config.yaml
model: "image-text matching model"
dataset: "patchworks of several textures"
train_examples: 145000
image_size: 64
crop_scale_min: 0.8
horizontal_flip: true
translate: 0.12
encoder_arch: "vit"
encoder_norm: "layernorm"
encoder_norm_position: "pre"
encoder_activation: "quick_gelu"
encoder_head_dim: 64
encoder_fused_qkv: false
encoder_bias: "qkv"
encoder_qk_norm: true
encoder_layer_scale_init: 1.0
encoder_parallel_block: false
encoder_moe: "soft"
encoder_drop_path: 0.15
encoder_num_experts: 4
encoder_moe_every: 1
encoder_expert_mlp_ratio: 1
encoder_slots_per_expert: 2
encoder_shared_expert: false
encoder_patch_size: [4, 4]
encoder_conv_stem: false
encoder_layers: 12
encoder_width: 128
encoder_positions: "learned"
fusion: "cross_attention"
tokenizer: "word"
vocab_size: 40
fusion_encoder_width: 128
fusion_encoder_layers: 12
fusion_encoder_norm: "layernorm"
fusion_encoder_norm_position: "pre"
fusion_encoder_activation: "squared_relu"
fusion_encoder_mlp_ratio: 4
fusion_encoder_head_dim: 64
fusion_encoder_fused_qkv: true
fusion_encoder_bias: "all"
fusion_encoder_qk_norm: false
fusion_encoder_parallel_block: false
fusion_encoder_inner_norm: false
fusion_encoder_moe: "soft"
fusion_encoder_num_experts: 8
fusion_encoder_moe_every: 2
fusion_encoder_expert_mlp_ratio: 0.25
fusion_encoder_slots_per_expert: 2
fusion_encoder_shared_expert: false
fusion_encoder_positions: "sincos"
fusion_encoder_cross_attention_every: 1
residual_init: "none"
optimizer: "muon"
muon_scale: "match_rms_adamw"
lr: 0.0063
momentum: 0.9
nesterov: false
orthogonalizer: "polar_express"
adamw_lr_other_params: 0.0028
grad_clip: 3.0
steps: 4400
batch_size: 64
epochs: 1.9
lr_schedule: "wsd_sqrt"
decay_fraction: 0.2
final_lr_fraction: 0
warmup_steps: 80
weight_decay: 0.0
adamw_weight_decay_other_params: 0.01
Rows from block 5 of the fusion encoder of a small image-text matching model, named by matrix and row number. Rows with one number within an expert belong to one neuron, the router's apart. Each number is 128 + 24 x the weight over its row's rms, rounded and kept within 0 to 255. All counts start at 0. Numbers have three digits each. After the name is the row's rms in percent of the matrix's.
Before each expert's rows are labels from the 100 texts, of 14976, where the router gives the expert most weight on average: "tokens" is the input token at the peak. Only what is clearly more common there than usual is listed. The data: patchworks of several textures. In brackets: how many of the 100, against the usual share in percent.
# router: slot weights (fusion_encoder.blocks.5.mlp.router.weight, 16x128, trained with AdamW), inputs 0-42
# up: expert up (fusion_encoder.blocks.5.mlp.up, 8x32x128), inputs 0-42
# down: expert down (fusion_encoder.blocks.5.mlp.down, 8x128x32, transposed), outputs 0-42

# expert 1
tokens: "and" (33 vs 10); "<end>" (24 vs 10)
router.2 099:107125119098098084140148110114164138104176135084127136109131108097103126127152114096152153108131126152134135108168136114122114088
router.3 104:112127130098097091122132124117160151086159132088141118118137122093111128147160126098156159110129118166132128114170162121133114108
up.0 048:105116133129088157127097151146108092140096109120108130063170089139145120115080121138130116128116164122133093112130178153150095124
down.0 052:130107081150144095112126134146102151120125161143126074151104135151115158111147150157134137125132104081143126069139124126127165129
up.1 062:149141130133102141131132113120109118131104114165080154097148161118151087102162126117115117095099192162107175141113128170133169159
down.1 100:132141132140135136131142136120123118135119160128150171121120191134132099107103132109113129120125000127113115157121137184127125119
up.2 037:122125087174111105100107167122121121113154090136081150123098116094161118149098135179144109133119185159130113115139112139140119146
down.2 052:122119142098160146121165120163112118127117129118139125128141115154110165068093106114079139103095069120163113087132143132108098112
up.3 097:130096084167114130156098114142139151149133131144128146175166090105117087105129114136115106149102196108132108122121098103077145149
down.3 103:139134129132132136081155147138119123104164124126109131141108161156107127096117148103148089091139000161101160135157115147135129117
up.4 040:114141112094067157116131172151153111131129111122136108130154125159164134146120096146115146153141171108147057152146158116122092166
down.4 061:117130127148129135151104123160134126181110136069176137167168127116123107121184143136103139107132075148114135161113120136123146124
up.5 061:164144132140098113144089140121107159148085103170112123088115107123121131092124100134129108144102231120145137115134129098135135114
down.5 079:122118099115153108144120122125138145111128129143117129209144102146105118127127118103152170169127111151146127104130116075106168122
up.6 104:145134113168126096141084118123138118147125164146133107064131148101131170133112136135119113175154164120135117093151126132144139087
down.6 102:129150198137104087149100155124110157135169111148052140151094139140095093123132150125118098113112120153115124123126135133161143128
up.7 042:135143117169105126146099093124118108151107123152143113099134108134156092140139078127112142131143174135123089118115146133138116127
down.7 060:149098105103081142135116115108118150070147127131119152120123119155164118143071147128100090103138136134107174114146134101158116160
up.8 071:114181159162134128151117112129107122121130109135167095115112083088105104134119088160135094099137169149124089121067150144119133136
down.8 079:111137125091128152091158108100104092139144156129142162135094109137123117119121152112143159141146131145133131150152094100130143123
up.9 070:132099149151083143130098145162121145128178120138155154156139126113145121158112134142119110133111180113198142120120108090157113151
down.9 058:145129148149147145164154094144142159139144155161162138122126107130108146139135190155141144131105100108156098127123136121136156085
up.10 073:105115143157121119109125150153105105139116141136122092102136123119154142132162117128185133188143183121114132089151168059153134178
down.10 077:096137156132138127127113114148148136106118195135136163182129146107143138108145147121166102112137112109127147123122145129118127155
up.11 066:123122161077139108127118157142151127145090079137132136111097100122093160113101113113155130112096245164130112116169121083129155134
down.11 067:131141158120140116164087123112107147095058117081159141145104155086135139125131149174118135096141078148136147102118139107150126154
up.12 243:121139185089124138119178128120117126137116129125117128124123088126134131115139136107127134147128255130142132147124131145126120121
down.12 201:105140144125091148161179119136150142126169138137145131116150132131126123120113097133171141092152224135129088138097136127067123104
up.13 073:116153109150134120135084128160126144154107134137111101111133117137139147115099138154130139125116215105137137117120135122133096126
down.13 079:129134165129148121148136132119115116087132146119114134125138099130134114152121097149144164121139085140150081119104087144153138151
up.14 090:109137138159140139124116151129127136146124136123115160143126068108134149136144117116178109149135231147171143162125105112113165161
down.14 118:090132126108159151139120106123153123152100174118135137152168130129098134101083115151108134117169034135140127122113104129088131098
up.15 064:073123118082112137111126138154186152112147127137138129120125103129133116101142174103077107152094218131150145118123167111161149143
down.15 069:130154140074139192173196126105155131102115087148108104130152196098120089092124109155113141092135138135123114131131137113154117130
up.16 123:139147144085137118096122134105111113148127144125106113104073127130104094115147181107119124122141245128137124107111179142170104098
down.16 101:091130187158100189123146128162128136116129102119133098162108117114110155114106146147119133121128163176115141135134131122115122165
up.17 088:134123117096114119082113123101104090116128131108147119125144121108141082101154122119152121137132199165140128093134141170141147124
down.17 099:113119134105107124140120141151143175169127134096144112150112119128159142157160164122150138122101142116119115130123158101134136099
up.18 126:105118122155118153118101160137122134129129128150157132110147107127162144150122101108100153147083255142153083156122111119127140139
down.18 122:114148148107123148163160082138116135106160109108136146139084110165150147112137137192167170137157048132147138122126119150114123105
up.19 068:148114129083125112110161130127136125122145128102124138130152068148110119122136149117126117150103210140135124103100157142096138109
down.19 077:119140143111122158165116122162137124152113093173107121130123160092099139133106133151098159123104011146111130121158142113162149148
up.20 094:104155105084113110137141158153143124098161111122116110156105073144110130086117103102110118068126163122112122111140148119126124102
down.20 118:156104174127114130123134124125130096123098141154109132142144133121149127097111118149099125111115000124106122096117150110093129121
up.21 053:157152129123117120115112102127126130169146158122136131117092125082143103115145121112115133102182217154120155139098101143138094102
down.21 061:130135131113131106124141132135122088070133169155163130149137120130074121124112063138122146155092163100149129153163112122136129124
up.22 069:135152099144108145159160145135154112154154145124079136104087093160163089129127142146174127123132172095147131103122087110106149099
down.22 081:135124149143128127113162127091105091126093167139161116133118118121156100119153084124129128124179075148116120132153090102155121086
up.23 066:139181123090129070138125125118094119114122121148123157090127152103140132093140118083113146105103167116129107112124113112119155135
down.23 066:126095117152144155149122152176155126138111130159156138121101154117148121145091157116113068135123078112086170117152129123107102117
up.24 200:129151119115100140128135108146113142131145134113126106164137058141181145143131112155152119136132255121106127128153117117091123140
down.24 222:126140152113157150139169129155149133120138134137150144124144154147115134120117151147134119135143000115135119137146117120091150131
up.25 073:182136144138123143158120113126063117180128127133126148104141094122094113141135136138118095121134185145123148143154116148081125129
down.25 072:101123130064155141155176138129116147121160121143127125175138134110129151176117141150119117113116055113116113155127108169108153147
up.26 062:101151175095115135171112112118171130113126088129144142118114068139129147146107116119132153101164164110149135111128163161165098126
down.26 060:136179119121114134135122094137096129141107132144099116123143133144115137139122129105122134118142140123089137130106167119137158112
up.27 097:110133083136126144116142154167178126154113121111175121192139122177155152144103141168132140101111238102098123157098115111107118166
down.27 090:151184157108124140126171097106136105130113177087147086132120134135150133124097121132113135124154056138096161128130182146187133112
up.28 161:109102083111110139146131135174142122151131148148138140155143074113126143114116106129114135136117255109129129140126088152105128161
down.28 145:159131134132147112126157105107141141130113133126131113085149173121110139136140115126112136133131000119162117089128124082152132129
up.29 047:143108094146108145126124169126107103136120157099134151133122139076151170126091154125134117151135197127131118127131109114094127145
down.29 071:117148129099103168134163124161093129109121134156102101119128104111152137140116116107126139120129103120109152146143138121136126103

# expert 7
tokens: "<end>" (24 vs 10)
router.14 075:155147157142118124120146110079123100093145152092150125103093108110106137139166119104175126135155141086164119117131130147150113109
router.15 080:144138137129106117096152105096115097106158142097147122101084125113124124110155122092167135111142134082162120119136105141147095098
up.0 097:121164164117110076143149122119127126124128106112126119105127097116105139133141109111131162113149249171130125130115145122145118096
down.0 091:132109105146124174128164146136136156127115092123152113120114136175175103118114169137093099093116108108114100144137097126087119078
up.1 057:118133153069097128124139119132099111155110108159138136125085139102132107097161119110124119135125185117101145151119133111131126096
down.1 057:143133129077105110087100090115128098098151152142170069143110111127119175138125142107144146101134155127189115135123150176133122110
up.2 081:129080114125137144120139134120126133128120143147140136167137092113129129142139184125123122163077226143097102111115119132089143157
down.2 079:118169176125140150160184111146118131145113095136112120109130180107126134184106132133117123101160070191122117097122123122153121110
up.3 068:148133074122097086144112118117082108139087141132136097109169137113127127108152120111128128125155175091122130121122139129146117156
down.3 091:122081111136139173166103145136108143125167114105100159149127125142146124133104149186169123107088050135116160126110141131134146123
up.4 112:142114091118095148139156132114115134138144128128144136132127151116147128124171135111098122159072255142148134130160117138090137100
down.4 140:122112198146153142127170144127125140120146140126094106168141098149094121135116089190152137133153012109126109110122145102188110146
up.5 091:144132156135100093147100143141104109127125067129093087050115109136138134136142118117179139137102167135135124138147172178128124145
down.5 098:141099132127166127110118129119137132088138153118152159128140110146144145097097130146106142165155104105129112115129085120150141141
up.6 117:136135097149116129104128106112093131168138131125106142133148083143117135138154116124172135138144255143128132154151143114093124123
down.6 108:130120199124136120124145139132134143110113173116138136145144182130117115165147154122122106124132037129116148124109116118152148123
up.7 072:148138111112144160105071144138125114165121128137093135140155151134139121094118137152118126192142184117144139107136145141127105118
down.7 082:155162170163147116141145101170145108149160157138130142142107205120124133116109115122125124107093108130130113107134122113105095141
up.8 246:134138180116119134066152162125106157147113137125124124149108068120128114121129176119152112161136233119126115140111137121108117127
down.8 199:136127204101130141115220123102127147118139128134125134136153097131131115116138113128163130142143166133121107157136112133108129097
up.9 068:148167100087098105108155157127127118123112152123128132172072083141100109112136182098158126087156231106130125115097124145123081111
down.9 064:131167142116101097113125098117138124135148115135102144118119143119131134163117101173126114115176177149123106179115151142115124104
up.10 055:117122147143139137146145128111114130143119147098162113111136145080148121144133101143176145138125186151138167104137152116075130131
down.10 073:117137169161115104146126125146099122127105154144148149113108167148124140161141117105106116090142088157183151075152101081144118120
up.11 190:142148141062126113109122132090079139121133123113102107128074108122103092102140202113127113109150242133126121144123154172146111090
down.11 146:123112170144112115125189090138147110126184130154153121107168149134139098132123068112159109105126157127114144104132127135095116145
up.12 087:119115227095151108092161136121096170155144108117134118142119142116120104117129175148114110131144100139151119167124135134140121105
down.12 113:154141216143115123156209146106104129109137105154116117149129120093135153140145123116119099127088113127139130114149127116140098124
up.13 073:162147147150116115162116100068133127148114140146129166081099128109128176125138158104140095127183139110116147108141150113114114092
down.13 065:081157141102144132133122122137110139112124106135144114144097131112132139129126148147091165120152116115080134188151122171137089135
up.14 085:137158121113142127146103125155148160093170102123127175102117087173150092139132159126126099093157162132149133108151132108116111102
down.14 088:141104082126158140084100142121133133133109135092135115190176080149116148098150163181170138134143129110124116160124119115176178141
up.15 052:158131092134163113105167144126136085131116142143111099139156118138096149158126136110118135129083190142122088149144139174105144121
down.15 063:122097179126134151087134132155118153079146145127128084154142085096168115155123145131100122113130172143136158150145063106139133113
up.16 140:109130117167127145126146125126108109150106084127127116137120103138114100101119127152153127120147238119167095175133123118132138133
down.16 171:124122133119123122129100133108150104094142135117116128125143154149112123137148109109138130133139000121150129099105152135133139129
up.17 047:126123125165143136161104164130161108151128124124141133141126116169166118155118109124119101123085182130162124108157130161121117155
down.17 063:146158188120116111128106098143096176104082123132150153153137071163105124109152164134079116131150166118150123123131107129108164143
up.18 109:118101058126168089141113116133119156137136131142105130122116131163136115133113116078129104114133205085099114143124106123131146169
down.18 110:124134106137130107170150133123134096151086121127106154107125155114088140134132137156135142116146000120133112127137163111139164117
up.19 054:183170128144154109118090100142124166102117154150162143145124116120100120129104108187167097121114143068120109148104147147104130098
down.19 060:157139143095114124110159127166101122123102162125116122138122121162106158141128116123128115134139101098170170117109101118112123085
up.20 087:092162151098127122139129119122124104098117095143111120106102105125122171130109129128084104132083144136145146125133177135135165144
down.20 100:134124126148116109098126136147130136122123118135120126144141188138120134109148116145121103105132000124133135151122097132140142123
up.21 055:154142149090134127168089081124115126111153161146139105158103097127169146124141126142124124156151187118132102094140100137139145126
down.21 064:137151144096156106119151113164118175131175153159116156139136152155123145127124098130104110144161072135120108143113156123125140110
up.22 059:129152101125086131117159081109151141161114118141090085109133154147113108116130113118145101122136226122111121134130151153130108098
down.22 068:146124162097163107104120116151121131103150147160089097156123145144157081140138111116129143150110113119115116121183167107147147130
up.23 042:163145093145146126155104162140120139147149142132163135108145098110158159100110126085120105116155155108125145092123151159114112158
down.23 054:145112168138121153133129094145117114131113131142137146132160119112112112119114086149185137153103108131156160150146120139095174121
up.24 049:151157120092114119088108109108137139129137110083140100098126134121124131133117120145139119184116138136144145147136160115148147115
down.24 058:107140134128120061127113144142123126138122158114106174167117162157143101139171181145125127128130108139095131146182128127086114135
up.25 042:139171116128132106128128125120123115079105171177127132117166140142140130108109133085148121109167145115142095118124076092132118128
down.25 054:086134135095112157159123132121194127174171109078142134152078115122087123114098124148147150124138104114093123119082103108152100128
up.26 123:142124159113113113081134129102118152122144115121144161111123122119140109146132087100150132118159202107141141103101147117169099177
down.26 109:103124097140139166159115135145126130162128138120173131128124134130103136108112139161116173122073139125110145123083100168131154153
up.27 147:125116080141127139137110097159145113160123142142154131127134075128141135120136085119153138123141251102122106150134082129098124131
down.27 144:121178185072144101142171130146120169104181101111133135166109131186146110114126146144143134081141027176116131126115122105109130096
up.28 119:118107103131119148158095111122138111120132128124114132129131089078111140125121137151121129161094255144135135124175101147155152132
down.28 126:106106158115145142121154154156180115130112135105139140156129189140106117148120118131118100151149058096119119098123152130127140083
up.29 110:123142070111155130142161129139124079123136142124181110130101132106164140131132127142116146097113231158133146126115123122113115124
down.29 088:132095196155116090110157156168121102142116116159113132148156097127165113187090124139154103141094132116101116132144126133114134128

# expert 6
tokens: "," (31 vs 15); "checkered" (23 vs 1.1); "grid" (15 vs 1.1)
router.12 104:095133093098111095130094127096151101105145114110148146083098103107085132116152119103156151089137151139124118097139135138138094109
router.13 089:087144078088115115150105125113161110096138107113174153102088107103105123127140115105141167078134159125135112106132130137139084111
up.0 084:153145127164168115085146159109146131083133147136151117108119153139104159136152128091146139122068202143110124118108138137131139148
down.0 103:167131174115127108141140138114097110085168112074125141122083151145114120124101136161085157122177136158141112115159135143161137093
up.1 068:117152138121128095115104160116106157147089122125116113135119072105109089123154159059102104144107191156114152153108152128088138155
down.1 069:148142136126097123182151093170183138134136092169093154156098086108135124107125144154154097137145173133118119093140128141128121143
up.2 106:122156076136119106139136127157124162096138123131103128166126136148065120152122116132174145141108221146158081129117097066089135109
down.2 115:132119130158094176150136133136118135128136122118117098140127155133151146148123128111144117124128000115093127150175126165120124139
up.3 108:079118131127134134138144160168141114103162104093086130176106124123108123088160136122089140123104241102110158137101127140110150143
down.3 126:135122104130116118150108120193115147122141105141104144087113105100158144155154133109108118112124075133113126140126144083130104113
up.4 114:125126126092141110118132140107120086131112137094100143138122118104158144113141183162131125151149128141126146123133140134167150078
down.4 096:122121129131135141153142154157105145099156103107150073118114119079130105162114061093140129127111152077108091136121138121076115158
up.5 118:119110101116102160152100099137124134150143125157150144139123072143135090100124121107124129120115216133106146168118087161134133144
down.5 160:135126096148115116150120132152134135155116135145127128096136190130124129142118113150141120121135000099148125109118135108119108117
up.6 067:144137109139157119101129105130134088169077103121144105110158070118129114124155092155155135139143182158139161143151118174107160109
down.6 076:104108121093163122131134142148136154118135112144100174166136139189127127127113108126145135081113121112114090113146110097149095116
up.7 131:141121128134107137097129125126112104126126141144146115138112081103127145125153113120153117153115255138141149128141114139151123150
down.7 125:146125132080163142134158120167138114152138189090115141176160129167093096119135178119121138105161074109144162134111123141111154082
up.8 053:136105146130136103147103090133120148156155134155119161070174112138142083168146116142173127143159156100133097136103130142131150152
down.8 071:131145113132145173103120161150097162129139086097116120161131168127124118135165158127125076118130127125140123127135131106112090128
up.9 055:113150110145110158113115135125168162140134118091147121113214148126163165124176126128099143131131243117125128126133138076146141131
down.9 066:111145117173154183088102115111153122119123140094147140153111130164062123164117124112126069120118114127125116152134138117126103104
up.10 056:148100135129144114131148172130141135138084113174125157080121142098137129136113136158111112086090189132104154130139147128078079135
down.10 066:123133136121152113120142143141094156144142174126127181169146109113081172133117167148107103180147128125121136143127126139134150141
up.11 110:134116107151145112132117136126152150104177147141105118118140135142115119117136105114129135128156238128155098140131122112100106100
down.11 084:113135122126120106117138144132118127129132125136094140100116092105132140132117123131159169146092045174068149100147137089133127151
up.12 051:139153121154129112137098160110154138168130105109136131129151092082091145107117097119118095151130189162127112131157115120154112122
down.12 062:062158119090112152106107142150147142140097125133129138153100112194148151135100150141116118160102133127149182152129089116077098133
up.13 077:130149099109146124123093137096118103099138111093091089086113131115157100129109120081146137162084255155126132143137149150142121155
down.13 081:125129112105115130125092145125136126132083135169133096173127165124129160151112110138130107138116176125103114125153124134160127166
up.14 105:158146125153140112096128122111165115123123169128154137087129103127074130118145095100167139115110231140139077118133117080104118119
down.14 128:098139183131122132092139145121139125120125125118097120108094121146137097165105137121136109140154118126126143107135141143187146147
up.15 079:117121074145138112137116122119103119139127147124175143122136096138153146111115114119120136119105255109133129150153111165122127134
down.15 076:149115110111119113143161094165108128130107128108105079146124137095139128120164113140138160105142094134122130131099159091094054132
up.16 088:143134082139128145118168115144099127150063129126111147085133103132138140141120134109135131122121212169154111183147125115096126138
down.16 097:091114136085148116125137165154148121124135142127126057193115119087138144138108137150098160144151123114108123114118150123147129077
up.17 096:152119184101095124146097119131116137120130112124140115088093157109169100128123145105095121117099215142102156121158134163137141158
down.17 100:143148141130145116081168134114106112103089156102128128115155188138105155124121074160144153082167000149154124118136097113108130137
up.18 295:122155232106116136117201125101101149112129107107110104130108102130119097135133150122157123118135230143124118140111158114157113105
down.18 249:109125142117121153150177114140143130132165131148152138110142106119126147120101114137158143123116255119127104133143114136078113122
up.19 067:161113117135166134132175172088074158175129148127102162173106126125124116168157141143127119138101179098123160132151146104076123127
down.19 060:108144138108118108123135086139187134153113071071135122172169119129141123105161112146200139086150127140120122102117149122157153130
up.20 051:085114116120139132133135101111093144142106134088149161131154094124134089133133100158046114119125155143146088125175125171135104108
down.20 065:106106134150137148129075147126138119080163098124147140131112125158136149149091114129140097155121115128121110143127113137161130109
up.21 050:156160120140161142151120120131113154129087128108147096131106120112135110102118124110147100100146145137155112159112143183146161086
down.21 061:158138108138155079126130088169168113111126127129105086130119140141144134127112108170101110097127157122134134121108131179118118160
up.22 082:117165135131123129082119149130114107101116096135110102125115104142141134148119140154153115172125171114120156079149138111151168123
down.22 085:121169105127122114117128148111121134136131155104138104100106163111165079110108126127154120118124033127120163132169095141104140171
up.23 077:135083169156097148121124105121127135144163103125188113126113116084124143117085108143100132111093219148145130141100100125124149149
down.23 080:094147125151129112158077123123137114139124151148091127117102134121059115113116120131178157098155129117122093106148107112168113109
up.24 090:146126187136126110136121089117125128097104098159157135082126067154135160146123134135104135142159163162148167145134128099170121129
down.24 072:118122085132145161148103101134144083140133157087114122166140166137159138121099136164115153082120112088061172129140107152126131124
up.25 082:112144175126127153149116120134130127128119151157094111097103145138145106112156128121100109125122158105121159100131107134099163125
down.25 089:125157105125126149127120119135106122124104133133149141129128152104125156100095147103130159107176063126107126161111124170141104150
up.26 079:133138090155125072147127118116124106124120099144107124048139108122153156119143109137143156133143204090143100095148174138122173162
down.26 092:142091193135130118112196139136122134134126131142123097152131107113106122129156132107117127138127000144117100132110120090122110117
up.27 071:120110161139110095106131130123121129143088108101125103058104114124114136122150117177143138135170183099156101125110144116127147164
down.27 075:107158112091133162095117133153109137082112127128137147136089125144114115113101154090122137102097054135099119131148120146142126142
up.28 107:106149061138121130151112109167149142147142146155091136159155065125142133110100125158134111133123225095146120106112124159091098138
down.28 095:107119162129107100169152131109172175132121103132131084087126157128138151102138101100147114153093106118167115093162129148122145094
up.29 145:151131124109115127088105168121083146130126131130093115156094073132113102129151202105120107151149183133128103133102148121158111101
down.29 122:110135199105098125116204124123152121082136114139116116116114125112175120136147119107148108102129208132104142122151133106127102132

# expert 3
tokens: "," (33 vs 15); "and" (22 vs 10)
router.6 082:169172143118108121090154130103104142149136151136115155128111128154114133132153142123158152154135139114170110135126159146112111120
router.7 072:136181138104105114085146098127123118105139132092146130097143114128121135132142123079162123105139149141131097108132161117147076107
up.0 071:143104130067126127155161127114105122104115077154114122141122128145108108125109116143095118108121146164128115139139142170140146138
down.0 090:158145127130104173160153139164101124139105144132144160140162137120138137127130108175148111108126016097126145122137152127097112114
up.1 031:141152117095140135142126142091099114140107114139147128153102100084114091120185131140082144111128166121166098131139144137153122138
down.1 058:095116097129121173160108145104110136124113125146120167113135120112130101158126123145133094171127151132151142121153132132147119158
up.2 063:135103151134159148094102110121153103176129103113159120121177159132158130140140103172121109180168193136161168114088126138135123135
down.2 082:136179143132129099144162131090162147115125160120157118132118161135119143079109134103114128149151139139106150060162140113118078115
up.3 050:159151145093139103135133109109149103126183107112156102093123127167135151128136150130125120096138166180115163093122144135115063091
down.3 071:097101133128125148145155106117082140158132152134069090118124109088143096092146160140148160171145110089126145140134100161165147159
up.4 044:143140116108139178153113112138133102137104139152097104130163111135133114133103141158137130141154173088141099142127143127158142137
down.4 061:125107146140130139113139136127115123127151100105122143146130158113124129124169105148124143148166080186170144154127134102075165089
up.5 046:167120109130129135128118126145106149137119153163110154150117119060105090100126155142128106104141188135102122097146095135114072130
down.5 057:136096124148109154082164126147118154146138113156098139126067137113132126146143158121133136153166140110116105074174125106115162141
up.6 059:147127127172122130088138117109150133159086112138165092081125124113183169110117117137160132128140228142116124139080126151176117147
down.6 074:142179162097140118112106104150099159102122111159112130155115157114146140137146148104135156133145085122149138135099122108139134147
up.7 079:162090116063127095155159121122128106108133104131121110111087131119099137121125119117110136154083180087129126100161177147139131119
down.7 102:127137095120151125135110100153105127115150136132108132085115174104137114165130120127120142159111008114141111120149115127122148141
up.8 035:110157162163140081154130105110121111147114126096105136094104116123116140159122164133108139118129158141116105124161114147153138134
down.8 057:119141119126116139134083162096154170146116120140118129130158109102121180131097159144128098098111163119138130077128091117126093101
up.9 086:098124098117104116131183093116156130126137149106158131117160086133114143133128150146133141118140254121125130130155123100115140116
down.9 101:140120163122117145151146115137111118141111147146107098115128112137150118155118107114178121123166027133130121139134158150121108126
up.10 146:115104101139126138138183134142131127144111115163138153151146060131138146147122121149121142157130255121135095136133120109107148132
down.10 141:121132144135141126138182122098120126137138155144158150144117175154131099116110112152161114099148052124097116123130134124114125127
up.11 069:109160124110137151116115117079142103121122125121163105088115098113088134097137108094122168145094195158117135144143091132163099113
down.11 094:126131142099102113159113151169097163130151122103115140170139142157157104164160101144153099112127036096123132126132127177155150139
up.12 051:137112146190140106125092169143131084128150125108100133099119133156109116120127079123137085095142206136136110113167134147124154132
down.12 067:100117090114116146172128130132134162121116139115133132129064109122095120119124145145165177128195130114120113108100116084128161107
up.13 051:136116100112173131144134121132111124104119129132143150088142120075132101085120141084064154119063155154150133098166159150126158115
down.13 072:116145083144134148130153124122071097119105115105156131127115151131159119167116222106135113121116069143144103137142141105160137087
up.14 142:136136114134136128124115115126104149143107105143146120101152110107156137128132129157127134136134255113142160133150151138143126169
down.14 170:130172160105117131146193130136121101138143136116131124128142132142106122141131108128132159130157000119123096144125129110113134121
up.15 054:125141091169151154135162105131146094150112131113149131112160099134132159135138119133098163124131196148140121121124101123111154112
down.15 071:092137085076102166109157164140125123117150108140101157187117099124117127155106102079087135138062158141147132110120105133116103158
up.16 062:110148174144137135120108151137115139142168098120118149147113062134117109153101117129130119165103221142100132121145106100112182146
down.16 082:113130147108121111153155103085169108154131156123133124096142163103146155140136121159122127149142090144113156114139119160196096120
up.17 057:109110113155150107138096119123147111153108133122147139076170107121094105094138049135114161113158176138096131144126085138122136131
down.17 068:082110159106151124072119114153135102118134156174130103170132125151120104153142139150134102127149112127109112156157117122093115131
up.18 068:127114128108161128191142112134153112141148116099152116132108086134099122134114063143133136137132184128143098156118101130124145115
down.18 095:147120130112148127101112158120109120117110097118103137110085157151127140152092161113130093103101054083095102136098143094111147106
up.19 046:115109108189107166134106169140138124115128097104147159153127120110137133137112118135144095153152170108166135122128127106168112139
down.19 072:132114148109112093145110130105160118107087102145116113118110145096120122144151097161140131137080067108115083107127113141186130124
up.20 044:118116074129153183102099136188121167119140150117140119152077120149161130129095127123149101092124169099141135130099096104179125134
down.20 064:086105132132139118132154120118143120120109076187130128137154109136071163110156151135161140156106142080141117125150140159160142078
up.21 038:115144147155134127130165115140120138158103109158120127169126131116092112144129123177143118116107178140109087161087091121107109166
down.21 062:138122129114155133144127132132133109124127128107068137151110066147083112130145118153114113135142090114133158127157094149144152108
up.22 122:104112085126146148119167125156119147117138099126104100173143071177116147109123126155158150139148248132129116145139103079096121133
down.22 147:162103191171131116115149139102161126128097140151121104098153168092127120150128103109099090135110002142151157101137152128154124137
up.23 085:142116171132125133124134113122137137127128140139125148136106127109135138122122119129132128113124255106102148102095146153130108149
down.23 110:125101099165120161128072145150163119122066113123098113109111123143122175169121103136093132161139203127140130119114106087146149158
up.24 026:147118099120136140165111153086085158125144144111109121141133119080126085163121127113155159106130154130154096160118121113128086124
down.24 052:113138113083123131141168137106096075156102106118111088124197123146135139111157104142091135169131165141106153087125164145150129107
up.25 032:126170125104096125145188111151087125130139135138142097141105120103145136099120125165153150095176175139145144141111114123127151142
down.25 066:153106126167190105099134144117142129144122149156157149101115159108132139121129137110148095127154079132143151133153102145116159141
up.26 158:120122183150137147176191122122152122113133140125147133112131167094131139140109099154109136102095154139122137121114113125135150120
down.26 113:152111162110133097132120129120133124169125130125133113091136077177124149122136121180161097103154196081117116089143154152102113099
up.27 079:151115159183125138165101079110146086105124111128120097045150131130121149121109085135154136161150165122131121096120142124161109107
down.27 103:099107162105114161127127166150101108132106118122115147130109099159132156121116142116110102123128126115111072154138101118140154120
up.28 084:146143158153132113127125133103119108087131103093134133098095181104135119135125115115121122107143230114152116085127130137144104158
down.28 095:109132082150115146135119115140111162155115126135141132101111065121120128078129120152142141126142096124147079149127127134075149079
up.29 244:136133165110108140114144145120103139121115117106101094153119083113124094113137157109148122144139255146130126155120141155135109125
down.29 175:128133181086109123100182096138133156124144129102135140130163133126119144127169117111131123104165207110118125111102155116122113113